A small image VQ-VAE, trained from scratch: encoder norm batchnorm.
Rows from block 4 of the decoder, named by matrix and row number. Rows with one number belong to one channel. Each number is 128 + 32 x the weight over the matrix's rms, rounded and kept within 0 to 255. All counts start at 0.
# convs0: first 3x3 conv (decoder.decb.0.2.convs.0.weight, 128x128x3x3), inputs 84-95, a 3x3 kernel for each
# convs1: second 3x3 conv (decoder.decb.0.2.convs.1.weight, 128x128x3x3, transposed), outputs 84-95, a 3x3 kernel for each
convs0.13 [124 120 141 109 109 134  85 104 131 155 147 101 173 130  83 137  99 111 110 156 141 123 167 165  82 142 119  84 143 118 143 176 158  95 167 119 140 190 179  76 150 141  93 135 155 116 118  88 125 132 109 128 130 110 174 164 166 133 108 115 154 152 167 164 151 153 129 121 142 118 122 130 166 147 137 153 123 123 154 137 126 181 191 178 162 157 174 167 169 181 115 112 121 105 115 123 111 126 136 107 153 140 108 161 150 136 152 175]
convs0.14 [ 88  67 125  81  47 119  95  83 153 129 164 131 116 116  93  89 110 117 195 106 148 197 111 145 170 118 138 186 151 158 190 151 166 203 165 183  62  93  88 135 176 172  89 133 141 122 133 106 149 148 116 130 132 110 131  92 121 144 102  94 116  58  84 142 125 106 169 126 126 174 131 116 125 150 141 121 147 142 118 153 141 194 163 148 197 162 147 189 174 160 137 128 145 134 109 145 150 131 155 166 136 141 171 130 141 155 122 134]
convs0.15 [129  72 105 109  63 102 134 102 109 189 207 128 236 149 136 176 118 166 163 181 115 196 184 114 139 128 128 140 109  80 163 161 131 188 162 139  99 205 149 143 222 156 159 164 139 101 150 131 135 185 181  72 111 124 152 126 135 108 123 117  97 123 130 130 142 157 111 143 153 131 138 161 170 168 108 167 168 123 151 162 122 179 133 148 147  90 136 167 112 141 145 137 161 127 110 148 140 127 147 190 211 119 160 126  58 122  89  27]
convs0.16 [143 135 111 123 114  92 121 127 107 115 133  37  97 144  69 131 133  85 108 154 138 100 141 109  94 122 111  82  87  99  89  94 108 109 124 120  43 114  83  92 184 150  68 107  79 102 135 137 110 141 122 120 136 117 100  54  56 104 131 139  77  84  84 103  86 146 120 102 137 133 122 114 133 135 143 163 142 147 154 140 136 116 134 145 132 135 138 129 133 136 135 135 140 128 131 128 130 146 132  89 120 144  96 123 125 128 136 117]
convs0.17 [ 87 115  96  91 103 121 136 137 137  75 106 130 103 134 124 101 170 163 137 130 142 148 120 108 117  93 101 100 134 115 136 141 135 144 127 123  18  41  62 109 148 137 112 115  53 128 133 123 141 128 100 128 116  77 143 126 125 115 108  96  81  75  59  98  67  90 113 104 122 117 112 113 145 125 151 153 139 178 154 133 173 132 141 116 149 168 148 152 172 164 129 135 128 136 135 118 143 135 118  85  95 128 109 140 131  88 136 148]
convs0.18 [ 90 105 134 112 122 155 109 122 148  59  76  74 103  85  92 138 121 116 108 165 157 108 145 126 107 131 100  93 149 127 106 172 163  66 140 113  49 102 135  80 140 173 131 142 132 138 130 132 123 119 109 119 102  93 152 132 124 118 109 134 102  81 104 103  93  98 119 121 117 112 127 134 149 146 176 137 144 170 146 154 172 134 120 119 147 149 134 150 157 144 143 143 145 134 145 143 141 146 141  94 137 144 109 149 166 112 165 139]
convs0.19 [112 109 110 126 124 119  89  90 103 139  97  52 167  97  48 201 122  61 119 127 152 106 132 160  95 141 153 110 140 141 105 110 127  96 114 107 159 140 124 135 110  85 167 151 145 124 114 108 122 116 105 130 117 110  87 100  82  85  95  60 124 133 121 103 106 115  97 104 123  87 103 129 142 128 155 126 122 143 142 139 159 137 116 100 139 130 110 139 134 127 142 139 130 151 149 145 135 148 128  93 150 150  96 164 161 111 167 159]
convs0.20 [148 106 109 152  97 108 130  75  85 197 164 145 185 118 151 198 121 162 103 157 144 106 139 146 101 133 126 110  85 102 122 122 127  60  92 100 110 109  82 112  95  69 128  80  48 108 129 139 106 116 146 118 125 139 111 112 118 125 113 140  97 123 137  97 123 137  92 104 118  89 120 121 165 168 160 165 169 155 147 169 142 146 142 151 152 131 149 156 136 150 137 127 142 134 126 147 137 125 147 100  92  99  92  75  71  95  87  62]
convs0.21 [ 95 116 134 116 120 151 132 138 157  38  61  85  77  98  90  88 139 102 136 147 102 137 171 116 116 144  79  67 124 107 102 141 119 115 156 137  21  21  46  94 149 158  83 166 119 129 113  96 135 127 112 122 121  91 123 110 104 132 123  84  96 101 102 128  72  90 153 113 122 107  98 105 145 136 159 154 144 166 159 149 174 118 122 117 137 163 137 125 150 145 142 138 134 144 143 128 149 147 139  62 118 107  90 182 178  80 154 158]
convs0.22 [113 115 106 121 131 110 115 118  97 187 117  88 215 119  88 196 107  95  88 149 167  82 162 167  94 153 154  97 113 106  83 121 130  93 150 117  96  91  75 140 139 105 180 164 122 116 118 126 108 124 120 108 106 115  51  62  89  81  83 107  86 111 143  54  76  95  52  76  92  58  83 111 144 146 156 145 136 153 148 144 164 131 119 120 149 148 145 141 147 142 122 129 136 134 139 138 136 145 140  63 127  98  80 159 127  83 140 117]
convs0.23 [145 128 144 111  95 122 127 128 148 174 187 179 165 127 126 116  60  83 151 153 134 141  96 100 131  87 105  82  56  35 137 134 127 150 156 131 196 196 186 166 146 170 188 161 166 124 131 119 169 194 177 178 194 181 196 213 199 109  88 155 179 124 193 151 152 147 110 128 162  98 117 157  80  73 101  73  34  63  77  73  81 135 138 137 116 112 142 109 114 141 126 108 121  94  80  89 103  85  95 153 150 114 137 149  74  97  98  64]
convs0.24 [124 111 142  99 102 130 115 113 135 152 139 164 151  99 153 149 123 159 139 152 155 112 157 145 115 150 125  99 118 111  94 141 120 108 136 130 129 122 133 115 108 132  94 112 130 108 112 123 110 110 129 103 122 129 107 105 115  99 102 113  71  67 101  83 104  96 101 117 109  93 116 125 145 157 146 156 170 168 138 148 155 155 144 149 155 145 150 154 142 159 137 139 144 139 132 141 138 140 152 117 127 111  92 110 102  86 119  93]
convs0.25 [131 104 103 136  86 101 144 115 105 155 161 177 155 169 185 145 141 182 159 141 132 162 130 121 128 119 119 170 120 125 168 115 126 154 112 123 140 130  90 173 126  86 167 119  83 123 131 134 115 134 128 107 108 101 135 120 140  93  84 100  79  46  67  86  95  90  97  98 117 116 104 123 143 146 153 151 162 162 143 156 155 143 132 140 141 143 152 151 147 159 145 134 144 135 113 128 149 120 136 120 112  86 107  99  70  78  97  68]
convs0.26 [116 104 156 106  78 124 132 104 148 111  80 123  96  36 115  97  92 122 148 164 157 142 166 160 139 162 122  69  81  96 116 141 131 119 128 160 122 103  98 111 101 144  63 113 140 118 121 124 107 114 138  93 129 143 140 117 134 133 113 136 101  84 138  91 121  90 131 140 115 108 117 118 138 157 132 149 189 168 142 174 145 131 125 135 138 124 149 140 125 146 132 119 139 127 114 133 138 129 156 139 118 118 132  95 131 115 102 111]
convs0.27 [114 120 133 131 135 137 120 132 134 198 114 111 162 103 104 181 136 120 101 132 133  78 152 134  76 143 119 101 114 107 121 138 113  99 170 138 116  68  55 150 132 119 133 165 159 112  98 103 115 120 131  96 119 137  65  72  85  81  70  91  80 110 126  78  84  94  86 105 107  94 101 102 151 147 143 158 140 144 160 152 153 140 134 139 151 136 141 146 152 153 136 136 137 139 151 150 139 152 150  71 118  79  70 148 109  88 150 129]
convs0.28 [134 129 145 108  97 129 109 103 131  87  71  55 104  90  98 143 138 124 144 164 152 151 151 149 166 156 150  78 106 116  85 108 100  96  85 109 152 150 121 126 122 135  93 123 125 131 126 137 109 108 112 106 109 112 142 146 139 136 133 135 115 104 114 127 112 116 141 137 134 125 136 141 127 109 110 164 163 155 171 170 172 158 144 136 163 147 152 148 149 151 136 119 135 125 111 127 127 112 134 156 150 158 121 125 149  88 124 141]
convs0.29 [123 133 134 144 135 139 131 136 127 132 141 146 120  97 121  88  62  98 117 112  99 103  92  95 100  96  80 127 104  97 107 131 108 115 137 132 108 114 138 126 111 138 128 134 143  89  85  83  91  96  89  88  86  97 160 163 163 128  93 139 150 143 163  87 101 114  60  85 107  57  59  85  44  39  50  47  31  40  57  41  55 135 135 136 129 114 135 121 123 129 106 106  98 105  97  99 115 108 101 132 132 116 119 108  93 120  97  76]
convs0.30 [111 120 154 121 123 154 114 128 167  18  61  62  53  83  78 100 127  89 135 183 133 119 178 110 134 155  76  98 148 103  89 181 142  60 149 129  42 124 147  56 142 179  89 152 161 136 141 131 128 133 132 128 118  98 155 107 108 119 105 105 102  75  94 141 102 108 162 123 112 152 137 120 145 144 160 148 146 169 142 144 153 120 123 114 136 140 120 125 132 131 143 144 133 145 134 139 140 142 143 112 160 171  89 151 186 114 163 167]
convs0.31 [174 176 175 170 176 189 177 175 174 126 112  96 154 143 103 172 180 148  89  75 136  70  61 119  50  63  92 115 114 126  89  67 130 128  96 149  65  74 109 109 113 120 126 152 144 141 140 139 125 130 123  98  99  99 152 146 146 159 179 149 117 154 138 137 137 131 155 158 129 132 141 134 136 141 140 131 139 140 124 136 141 129 130 120 140 152 136 131 138 135  98  89  97  90  88  95  96  97  99  79 118 124 104 137 155 132 180 163]
convs0.32 [174 150 138 126 103  85 151 125 111 143 143 130 173 157 153 180 165 134 162 170 158 161 164 166 128 146 165 136 101  97 151 147 118 175 157 135 140 161 155 171 141 121  67  74  81 114 118 122 138 147 152  97 103 121 129 142 154 151 176 155 150 138 142 163 167 158 163 157 154 129 135 137  98 111 108 119 126 134 104 115 118 153 154 151 151 156 141 140 143 138 135 132 128 123 109 112 135 125 134 185 152 134 141 124 118 107 108 100]
convs0.33 [113 111 118 123 116 120 130 130 137 182 161 149 204 213 182 222 240 212  78 101  86  64 102  90 103 117 104 123 123 103 120 145 139 120 135 142 148 141 138 130 136 121 131 130 137 145 149 145 142 125 136 139 127 133 104  87 110  72  61  60  92  82  82  87  86 104  84  69  76  93  81  87 110 115 117 116 131 129 106 120 119 102  81  83  92  84  67  84  71  66 111 115 124 127 114 120 130 117 124 110 132 131  91 137 139 104 125 132]
convs0.34 [162 142 163 162 148 164 182 164 169 133 135 128 156 145 140 158 147 143 130 146 114 133 154 112 144 146 118 106 145  99  90 143  98 104 155 105 151 141 122 146 130 118 109  95  83 107 113 118 114 117 126 110 114 122 188 187 186 178 181 177 174 170 155 129 117 118 126 126 118 109 113 103 121 135 125 121 129 122 112 111 107 119 118 111 115 115 116 117 121 117 136 122 137 134 122 135 142 132 133 112 138 117 125 146 116 108 126 119]
convs0.35 [123 125 114  96 113  94 111 115 112 174 167 164 186 170 158 169 181 173  85 111 120 119 153 144  88 122 124 119  89 117 140 131 137 180 182 131 115 127 116 130 151 121 145 151 117  91  88 107 109 109 124  88 117 121 127  92 100 101  96 103 152 151 137 114 112 102 127 121 108 109 118 100 115 127 129 116 127 134 115 115 131 130 127 102 140 138 114 141 149 122 153 139 126 147 140 131 160 150 150 102 103  98 105 130  98 114 139 105]
convs0.36 [107 110  92 119 117 113 115 132 108 115 100  67  92  78  98 111 116 113  42  75 159  57 110 172 103 134 138 106  79 140  47  71 154  94 125 152  42  47 112  68 112 153 162 176 164 117 115 121 117 121 125 113 118 121  93  82 103  67  57  81  73  76  97 133 122 107 127 108 104 112 104 112 130 120 145 125 107 126 148 134 156  84  93 109  86  96  99 103 104 102 160 161 148 159 157 156 155 152 142 113  88 129 113  96 123 166 148 146]
convs0.37 [158 131 149 146 116 137 116  95 125  96 121 133 100 123 158 102 136 138 184 160 140 167 124 141 127 116 132 137 134 134 150 106 111 144  87 128 168 171 139 176 158 140  88 107  98 117 115 127 123 128 129 115 118 110 139 144 148 166 164 154 150 140 151 176 174 163 176 180 158 167 178 178 121 115 109 138 132 122 144 144 135 149 158 141 139 165 142 143 165 157 142 138 145 135 136 133 146 132 127 157 131 149 143 115 152 122 106 146]
convs0.38 [104 102  94 114 110 105 116 121 108 142 148 128 116 106 105 106 101 120  95 109 150  99 101 145 133 129 150 147 135 173 109 112 162 118 125 165  76  65 105  71  78 110 130 134 123 130 128 121 127 121 120 115 124 114  80  88 102 104  98 114 101 106 109 134 139 141 124 119 127 131 120 122 129 129 147 124 109 121 129 114 120 131 127 133 123 122 123 126 119 129 148 151 141 153 147 143 153 152 143 119 119 148 106  90 122 148 128 123]
convs0.39 [113 117 130 111 131 142 126 141 168 171 132  92 164 120  78 142 110  90  90  96 124  90 116 152  94 120 137 101 107 138 138 148 148 121 161 163  92  93  80  89 132 134  99 151 127 117 109 111 113 123 121 107 122 107 117  92  96 119  97 110 156 156 150 139 136 122 150 159 134 120 138 123 113 101  97 109 103 101 110  98 101 128 125 105 124 130 123 119 133 127 123 126 120 129 141 132 142 151 149 105 134 150 113 153 168 128 157 148]
convs0.40 [138 148 143 137 125 130 182 152 172 114 133 129 159 130 100 154 126 127 138 123  88 167 120  96 112  89  97 132 130 114 155 154 125 159 118  88 109 101  96 102 100  91  89  78 107  95 106 118  96 121 128 105 123 119  86  66 105  87 104 145 108  79  87 122 131 131 138 140 134 144 146 147 138 124  98 158 143 101 125 104  81 150 132 124 130 125 134 130 116 136 126 148 169 136 144 159 147 150 163 187 141 180 162 123 136 166 111 134]
convs0.41 [109  88  91 109  94  76  64  64  46 164 177 168 161 197 170 165 183 160 124 121  86 120 148 133 136 160 172 139 125 114 146 136  73 126 150 110 136 125  57 132 111  75  99 114 102 118 107 113 109 113 110 110 119 129  78  85  86 148 139 100 151 158 155 157 139 132 153 153 147 141 163 168 112 125 134 104 119 133 137 135 143 156 156 133 173 165 149 160 161 161 135 131 131 142 133 127 129 124 121  99 147  99  98 147 127  84 137 116]
convs0.42 [133 133 108 123 138  96 155 155 115 203 177 185 165 164 131 156 189 137 143 179 163 146 184 157 142 167 158 156 109  84 162 163 118 177 203 122 105 120 102 118 118  79 136 145 115 105 126 139 117 135 149 113 126 140 172 127 142 135 157 149 133 147 140 123 103 121 149 117 123 141 108 116 110 127 129 111 138 139 104 121 133 156 143 137 156 160 147 163 159 163 119 117 128 117 116 122 135 123 123 186 146  98 143 121  57 150 137  88]
convs0.43 [139 133 122 146 128 122 158 142 130 203 167 162 155 174 161 160 207 198 118 123 120 113 139 116  93 131 112 132 103 100 159 108 117 153 143 122 137 122 113 171 172 122 169 179 132 128 145 139 114 132 126 110 112 118 137 149 181 101 121 117 100 102 111 117 121 134 120 126 130 138 140 139 120 111 115 121 117 127 124 132 138 130 113 107 140 138 120 139 141 130 142 138 139 140 136 128 135 129 125 132 116  90 107 130 108 121 153 123]
convs0.44 [125 115 113 146 123 131 144 133 134 137 126  83 125  79  77 104  86  80  85  91 148  66  78 128 109 132 120 118 132 124  78  70 119 110  89 128 106  88 112 125 101 117 177 176 160  94 102 104 102 105 102 104 113 114 108 132 125 107 123 120 124 149 148 142 168 164 141 151 155 127 130 131 133 111 130 128  94 109 151 117 129 141 138 127 129 133 128 140 145 138 133 137 138 129 136 132 140 136 135 112 123 127 111  89  94 139 143 106]
convs1.13 [167 184 193 156 171 171 145 150 174 129 140 110 139 141 110 154 125  90  99  50 142 147  94 194 103  90 159 105 121 136 102  98 114 134 129 161 114 125 126 143 143 129  94  99  92 146 118 108 143 118 104 144 158 131 114 120 111 130 137 124 126 120 120 106 128 130 108 113 139 115 115 131 138 125 120 154 135 120 140 136 115 106  97 100 110  99 107 129 121 116 109 140 133  85 120 137 118 122 139 113 120 169 135 124 156 144 150 169]
convs1.14 [116 104 148 120 128 145  98 132 145 133 121  72 147 107  73 136 103 124 125 123 142 126  96  57 122 143  96 116  64  75 144 114 128 139 100  87 151 134 157 140 134 144 152 177 175 166 131 137 137  98 129 147 120 134 199 167 161 175 140 112 168 144 107 110  97  80 114  89 106 121 121 116 121 117 134 119 116 134 139 132 138 106  81 138 110  91 136 118 113 146 123 126 122 113 130 123 104 126 112 105  90  86 132 113 121 139 111  96]
convs1.15 [149 132 126 183 178 152 124 146 133  79 127  90 137  83  17 124 147  89 171  83 153 188 122 189 106 112 158 143 106 107 186 137 103 167 105 101 160 136 144 159 113  89 130 121  76 166 108 164 120  52 114 176 139 167 174 171 139 104 117 107 105 136 125 121 181 170 114 141 204 142 100 157 148 135 129 111  90 101 112 113 100 142 136 130 105  52 114 123 102 121  97 122 124 135 147 142 115 131 135  71 141 141 158 172 181 165 120 151]
convs1.16 [137 118  79 139 115  94 114 111 113 146 115  90 116 205  91 103 226 110  76 102 245  85  72 178 126 121 163 125 106  91 142  92 154 119  83 187 173 139  90 125 156  89 135 253 192  99 143 187 107 124 101 131 144  94 149 160 168 129 114 169 146 101 120 122 104 118 141  89 145 188 114 138 131 129 127 122 125 101 134 155 110 145  99 125 136  95 118 161 119 108 122 113 111 143 118 149 106 102 155 102 127 156  84  41 230 149  54 160]
convs1.17 [124  82 118 119  52 106 128  99 129 120  87 198  99 103 174 146 163 131 153 176 131 117 167 136 122 158 140 135 112 117 103  85 135 110 105 171 162 140 147 125 108 107 187 213 184 146 160 148 101 157 111 117 111  72 174 173 122 140 138 116 103 100 141 166 133  43 171 159  94 108 126 108 133 146 138 114 134 116 129 151 130 132 130  98 126 166 131  86 144 124 125  96 101 147 114 131 116 120 142 149  77  44 116 103 148  98  73 156]
convs1.18 [116  94 124  88  53  81  91  81 123 131 107 163 143 120 126 211 151  69 144 180 153 140 203 190 166 187 135 142 129 146 124  84 147 122 119 190 127 126 132 116 120 122 136 154 135 127 139 132 130 132 127 159 118  83 120 115  97 115 130 149 115  92 104 119 141 100 112 142 136  89  93 106 127 148 159 128 148 156 130 130 134 115 120 127  93 139 163  91  91  99 128 114 102 114 118 113 108 126 141 167 115  93 146 127 151 140  78 137]
convs1.19 [153 116 119 113  88  85 116  81 107 188 162 147 198 172 156 186 167 141 103 123  93 137 184 141 123 154 127 135 137 150  91  97 115 140 141 145 123 133 107 130 122 103 106 102  81 100 113  78 115 142 112 117 136 114  87 118  94 128 154 118 119 141 136  99 127 117 123 143 126 127 129 120 137 153 152 141 159 159 128 152 137 113 112 110 107 105  92 106 117 100 119 104 103 102  87  86 116  98 108 152 154 160 128 123 116 130 134 134]
convs1.20 [166 137 112 151 137 105 144 145 110 117 144 122 127 162  94 133 171 112 138 143 161 166 141 157 193 163 152 219 158 160 170 113 123 157 143 143 191 163 166 167 140 135 132 139 125 101 113 143 115 119 156 130 115 148  89 113  93 110 146 155 123 147 149 113 120 110 135 124 131 122 119 123 145 130 142 121  99 142 118 114 144 130 126 131 128 111 150 119 103 130 133 140 123 137 156 127 131 146 120 185 171 143 140 127 151 145 106 138]
convs1.21 [100  89  96  67  60  94 106  77  88 128 129 173 137 159 155 180 145 146 148 158 165 148 165 136 166 179 206 141 101 122  55  77 171  95 121 166 132 158 158  97 155 150 183 216 179 162 162 123 148 163 109  97 113 111 176 157 160 169 121 113 155 136 132 156 110  75 182 127  95 164 155 113 140 141 130 112 130 117 129 149 130 113 103 105 142 150 108 121 150  92  93  86 104 125 106 141 148 126 121 134  61 110 128  79 146  92  93 122]
convs1.22 [156 104 105 136  94  95 135 100 104 176 161 144 171 155 134 174 161 125 149 141 132 166 153 152 163 151 148 183 150 142 159 123 121 159 123 132 146 137 144 115 118 140 138 132 129 110 135 125 119 132 125 109 122 117 110 144 143 114 160 153 125 167 163 112 122 131 108 141 143 108 124 137 129 140 143 128 128 151 121 139 146 114 121 128  87 112 130 101 126 122 125 111 103 126 116 100 133 116 107 143 135 164 108 114 150  99 107 153]
convs1.23 [ 93 124 114 121 152 124 114 117  93   0  20  53  55  59  50  29  43  45 214 204 183 155 165 146 173 179 131 205 204 214 153 171 185 138 150 180 220 227 217 214 211 201 193 186 199 142 134 127 121 109 112 119 123 124  44  58  56  48  77  90  11  48  70 147 152 108 151 188 148 125 154 147 133 125 131 133 113 127 147 127 141 163 175 149 172 196 193 134 158 155 136 146 143 145 155 146 134 149 142 147 159 145 156 182 160 113 131 128]
convs1.24 [106 125 126 122 134 108 111 131  92 113 135 106 176 149 117 127 113 111 162 134 145 190 140 135 180 139 146 113 105 115  91 132 145 116 135 106 130 142 172 139 154 172 122 153 153 152 130 135 121  94 118 136 118 149 117 101 110 117 118 122 148 151 142 147 137 129 127 143 172 131 141 152 128 115 153 119 105 140 118 119 158 122 118 139 111 102 127  98 105 142 120 137 113 133 161 120 132 143  99 136 132 129  92 138 184 123 122 146]
convs1.25 [148 104 113 163 109 109 147 125 108 131 107 156 124 103 147 143 120 154 168 168 131 159 176 145 149 170 144 144  98  87 167 123  94 112 100  73 142 133 142 159 134 127 121 128 112 116 120 183  90  90 176 124 112 174 137 149 126 141 150 135 117 157 153 161 164  83 126 143  93  76  88  81 129 129 128 123 121 123 108 105 117 145 139 111 140 128 118 127 110 131 133 126 120 135 130 112 136 145 122 143 131  99 139 167 137 122 152 132]
convs1.26 [ 97 149 105 109 174 116  91 117  61  98 164  99 175 174 132 142 123 153 176 141 162 179 142 120 154 115 148 116  74  93  89 129 155 134 183 115 103 112 149 105 145 189 153 161 201 155 130 145 136  82 119 130 110 170 136 116 141 119 116 130 160 168 122 145 120 134 124 122 138 125 151 124 136 102 145 112  74 142 133 110 170 117 116 149 114  94 137 124 118 137 102 143 120 140 183 127 117 144  73 146 123 159 114 155 172 138 150 134]
convs1.27 [114 111 108 100  90  96 121  81  91 142 167 120 191 158 153 167 146 196 178 126 126 172 142 121 163 134 159 150 100 121  99 113 123 136 147 114 122 138 139 108 122 150 147 141 153 147 140 105 138 145 115  84 110 123 131 150 166 111 169 119 133 185 117 110 106 139 135 135 145 156 174 136 124 129 147 119 121 145 144 134 149 100 109 140 102 117 121 122 144 122 117 118 121 126 124 117 140 119 102 105  85 167  78 110 134  87 139 142]
convs1.28 [135 132 150 129 137 138 114 101 103 109 118 121 142 164 132 115 106  92 148 162 134 156 164 141 117 119 127  90 103 112  79 131 151 115 121 104 136 143 140 134 131 132 129 133 125 129 146 125 107  97 112 136 147 159  91  88  86  87 106 118 119 149 159 201 161 143 157 149 136 106 114 109 119 116 115 125 104 125 152 156 154 157 139 131 142 146 132 112 129 121 134 135 133 136 168 144 107 116 108 165 136 162 111 148 174 107  89  94]
convs1.29 [148 134 123 164 147 122 151 130 120 135 132 123 135  97 115 118 102 120  98 119  97 119 116  86 111 116  90 152 150 161 142 171 181 153 171 172 147 139 114 168 165 130 162 171 159 141 143 157 130 118 154 142 143 159  74  87  98  90 117 119  95  99 113 154 174 134 152 196 163 152 178 154  78  67  76  66  63  72  90  84  95 151 165 142 154 160 162 157 162 140 166 171 152 179 197 166 156 162 150 173 191 169 164 180 174 162 165 162]
convs1.30 [ 89  81 117  53  63 105  79  72  91  96 119 141 132 159 127 167 143  73 130 154 220 138 145 177 147 169 147 113  75 138 111  50 195 115  69 175 108 123 148  99 140 162 116 141 154 142 139 111 165 147  74 166 151  97 163 127 104 154 126 138 166 114 113 131 117  97 137 108 124 142 108  90 139 143 158 114 138 134 107 126 133 126 123 141 111 140 150  94 104  94 104 115 116 121 130 144 120 119 142 149  80 121 142  80 198 188  87 140]
convs1.31 [150 148 137 143 153 132 142 159 142  94  94  98 125 126  92 187 178 132 119 128 129 137 149 171 124 109 132 110 107 116  95  93 109 102 118 145  95 100 115  89 101 103 106 137 128 130 137 140 132 141 140 108  88 101 154 161 148 146 149 137 144 153 140 118 106 120 117 112 123 116 121 126 126 136 138 135 137 151 127 128 138 115 122 113 133 138 125 132 139 134 126 127 111 127 123 112 127 141 130 115 103  96 113 120 129 147 169 179]
convs1.32 [133 120 108 180 173 135 107  93  61 117  99 105 225 175 209 156 109 147 125 115 162  58  43  99  97 104 119 131 113  99 217 229 142 163 154  93 123 121 124 201 178 189 111  76  80  97 107 107  84  94 129 155 194 195 109 121 110 119 102 131 131 129 151 125 140 124 102 118 104 108 136 105 144 153 155  98  86 110 117 128 136 151 158 144 106  82 126 110 102 137 108 106  97 161 160 133  99  87  65 158 150 130 192 187 151 143 152 119]
convs1.33 [168 158 174 161 161 169 182 169 185 155 126 123 131 122 136 108  79 110 181 192 173 155 135 135 170 138 130 139 113 124 140 122 121 136  96 103  97  93 107  96  88 100 110 107 121 119 127 123 124 116 126 125 126 130 172 172 159 167 172 154 151 156 145 106 109  96  96 120  98  85 117  97 120 137 134 122 130 136 115 123 132  82  98  90  92 117 108  90 101 107 110 103 102 110 103  91 119 110 102 154 138 148 138 132 140 150 122 134]
convs1.34 [ 59  66  65  65  74  77  71  69  74  75  95 102  77  96 108  91 104 109 166 150 170 160 146 161 149 139 153 190 192 193 189 172 163 191 166 155 185 185 185 173 171 169 184 181 170 142 141 141 142 145 139 144 142 139  70  62  63  76  70  74  74  70  68 103  95  81 110  98  80 115 105  92 138 133 131 132 135 131 133 123 137 115 105 116 111 106 115 116 113 114 134 131 132 130 140 136 131 141 140 121 101 100 120  84  69 119 101  86]
convs1.35 [153 133 120 175 135 125 146 126 122 136 116 159 196 125 176 198 135 158 103  91 118  79  79 112 109  86 106 136 153 146 151 111 125 102  82 108 139 143 151 106  96 143 117 100 127 103 154 134  92 164 142  89 123 140 107 128 120 104 137 103 131 159 127 136 132 121 140 160 122 140 171 140 132 126 129 131 132 139 162 183 165 127 125 150 130 140 147 152 156 142 117 105 100 126  86 103 102  66  87 158 141 166 168 163 185 116 130 158]
convs1.36 [180 164 160 165 169 161 144 156 143 153 136 128 150 186 159 196 213 162 129  94 151 173 148 209 122 114 153  82  68 111  73  84 100  93 126 123  71  92  88  40 105  84  33 115  84 144 147 122 150 145 132 140 126 125 160 162 177 197 177 195 177 166 199 103 130 116 117 126 138 125 125 129 139 125 127 121 113 108 123 106 118 117 146 113 140 156 131 141 140 127 116 118 138 117 133 148 135 158 146  81  64 142 117 110 186 145 106 171]
convs1.37 [139 153 163 101 146 148  90 112 114 143 137 168 156 178 198 132 158 152 152 163 133 150 149 107 147 163 133  73 101 123  75 131 145  84 136 130 130 135 116 159 150 136 111  98 101 115 111 114 120 119 123 149 158 174 119 121  93 148 114 112 141 128 135 129 129 117 137 123 105 131 127 115 149 123 111 156 111 114 152 133 124 162 133 131 160 117 107 164 133 122 101 123 138  86 134 127  94 106 103 128 154 167 144 151 183 165 174 167]
convs1.38 [132 139 136 138 170 168 142 153 162 118 119 125 167 175 165 162 166 172 170 181 188 165 165 185 141 144 155  77  94 105  95 112 114 100 114 137 115 138 116 102 153 129  96 137 135 150 140 128 148 139 133 146 139 127 169 180 169 153 165 159 125 126 131  90 122 103 113 139 125  99 127 112 108 100  99 100  92  94 102  99 105 149 151 138 153 147 136 136 149 118 155 159 148 161 177 162 148 168 163  95 119 111 119 141 150 121 137 136]
convs1.39 [137 124 105 125 116 124 107 131 120 148 157 133 171 194 162 172 173 142  59  81 113  72 108 129  95  75  87 156 146 138 147 105 109 117 106 118 136 151 145  96 108 120 128 132 129 133 142 119 155 155 121 116 112 112 112 117 148 102  93 112 115 108 101 122 111 132 139 122 139 132 136 146 119 115 130 136 142 147 176 181 183 145 132 170 125 139 158 162 169 155 120 121 113 103  97 111  83  89  79 149 128 195 144 106 169 139 113 130]
convs1.40 [120 124 135 104 128 160  54 115 124 111 139 124 198 216 140 167 202 152  85 110 152  87 109 118 142 162 100  98 111  85 169 171 103  94  73  68 138 135 119 140 145  76  92 122  90 153 137 115 133 120 118 150 111 116 180 132 160 130  85 119 161 134 154 150 106  76 134  88 112 143  86 120 124 103 137 103  93 129 152 138 161 134 106 129 137 110 150 130 122 139 118 132 110 131 145 112  81 100  93  99 105 104 116 166 125  98  93  80]
convs1.41 [159 150 170 144 133 149 135 114 127 177 131 113 192 126 143 140 108 178 113  98  91 148 113  88 123 100  83 121 102 117 104 132 127 112 141 125 139 148 139 146 128 146 128 116 143 123 126 119 104 141 142  85 139 157 121 148 152 152 137  99 163 149  97 110 106 127 124 118  83 138 136  80 121 119 121 145 138 139 158 150 139 116 106 121 126 100  79 162 129 100 119 123 129 107  82  97 109  75  78 132 129 178 120 126 145 123 137 150]
convs1.42 [142 110  77 203 157 104 156 124  89 127  58 151 167 105 173 169 130 167 139 123 169  64  52 132  85  80 141 187 171 102 251 200 121 240 187 116 152 116 170 162 113 154 166 125 158 126 155 168  79 128 156  75 121 140 113 147 131  80 124 129  78 125 117 131 149 104 126 156 108 115 152 113 132 140 164  74  95 130 109 122 146 126 123 136 111 114 139 124 127 140 123  96  82 183 143 109 161 126 103 203 182  97 221 192 135 200 182 103]
convs1.43 [162 137 136 147 124 118 154 138 143 158 122 127 125 106 112 138 122 109 169 181 150 151 154 134 162 179 170 124 120 136 139 117 142 145 151 148 124 111 122 118 110 118 153 131 141 116 133 135 113 127 140 107 119 137 140 159 135 138 146 132 112 109 132 125 124 104 131 135  97  88 111  97 139 164 150 140 145 137 133 140 131 117 120 108 136 128 120 120 117 118 115  78  86 105  82  95 108 101 109 132 144 172 140 153 180 168 177 188]
convs1.44 [138 140 143 137 142 166 126 114 144 152 131 138 172 166 178 175 191 176 150 160 140 158 182 159 123 159 129 115 154 155 111 132 163 135 133 170 106 114 101  99 119  98  84  95  94 129 138 127 120 131 131 132 138 128 118 119 113 123 145 120 108 125 122 102 107 103 112 140 122 102 120 118 143 124 133 136 120 124 145 141 146 152 138 111 150 136 121 139 132 127 107 123 118 118 134 126 114 113 116 110 131 154 124 143 162 120 120 152]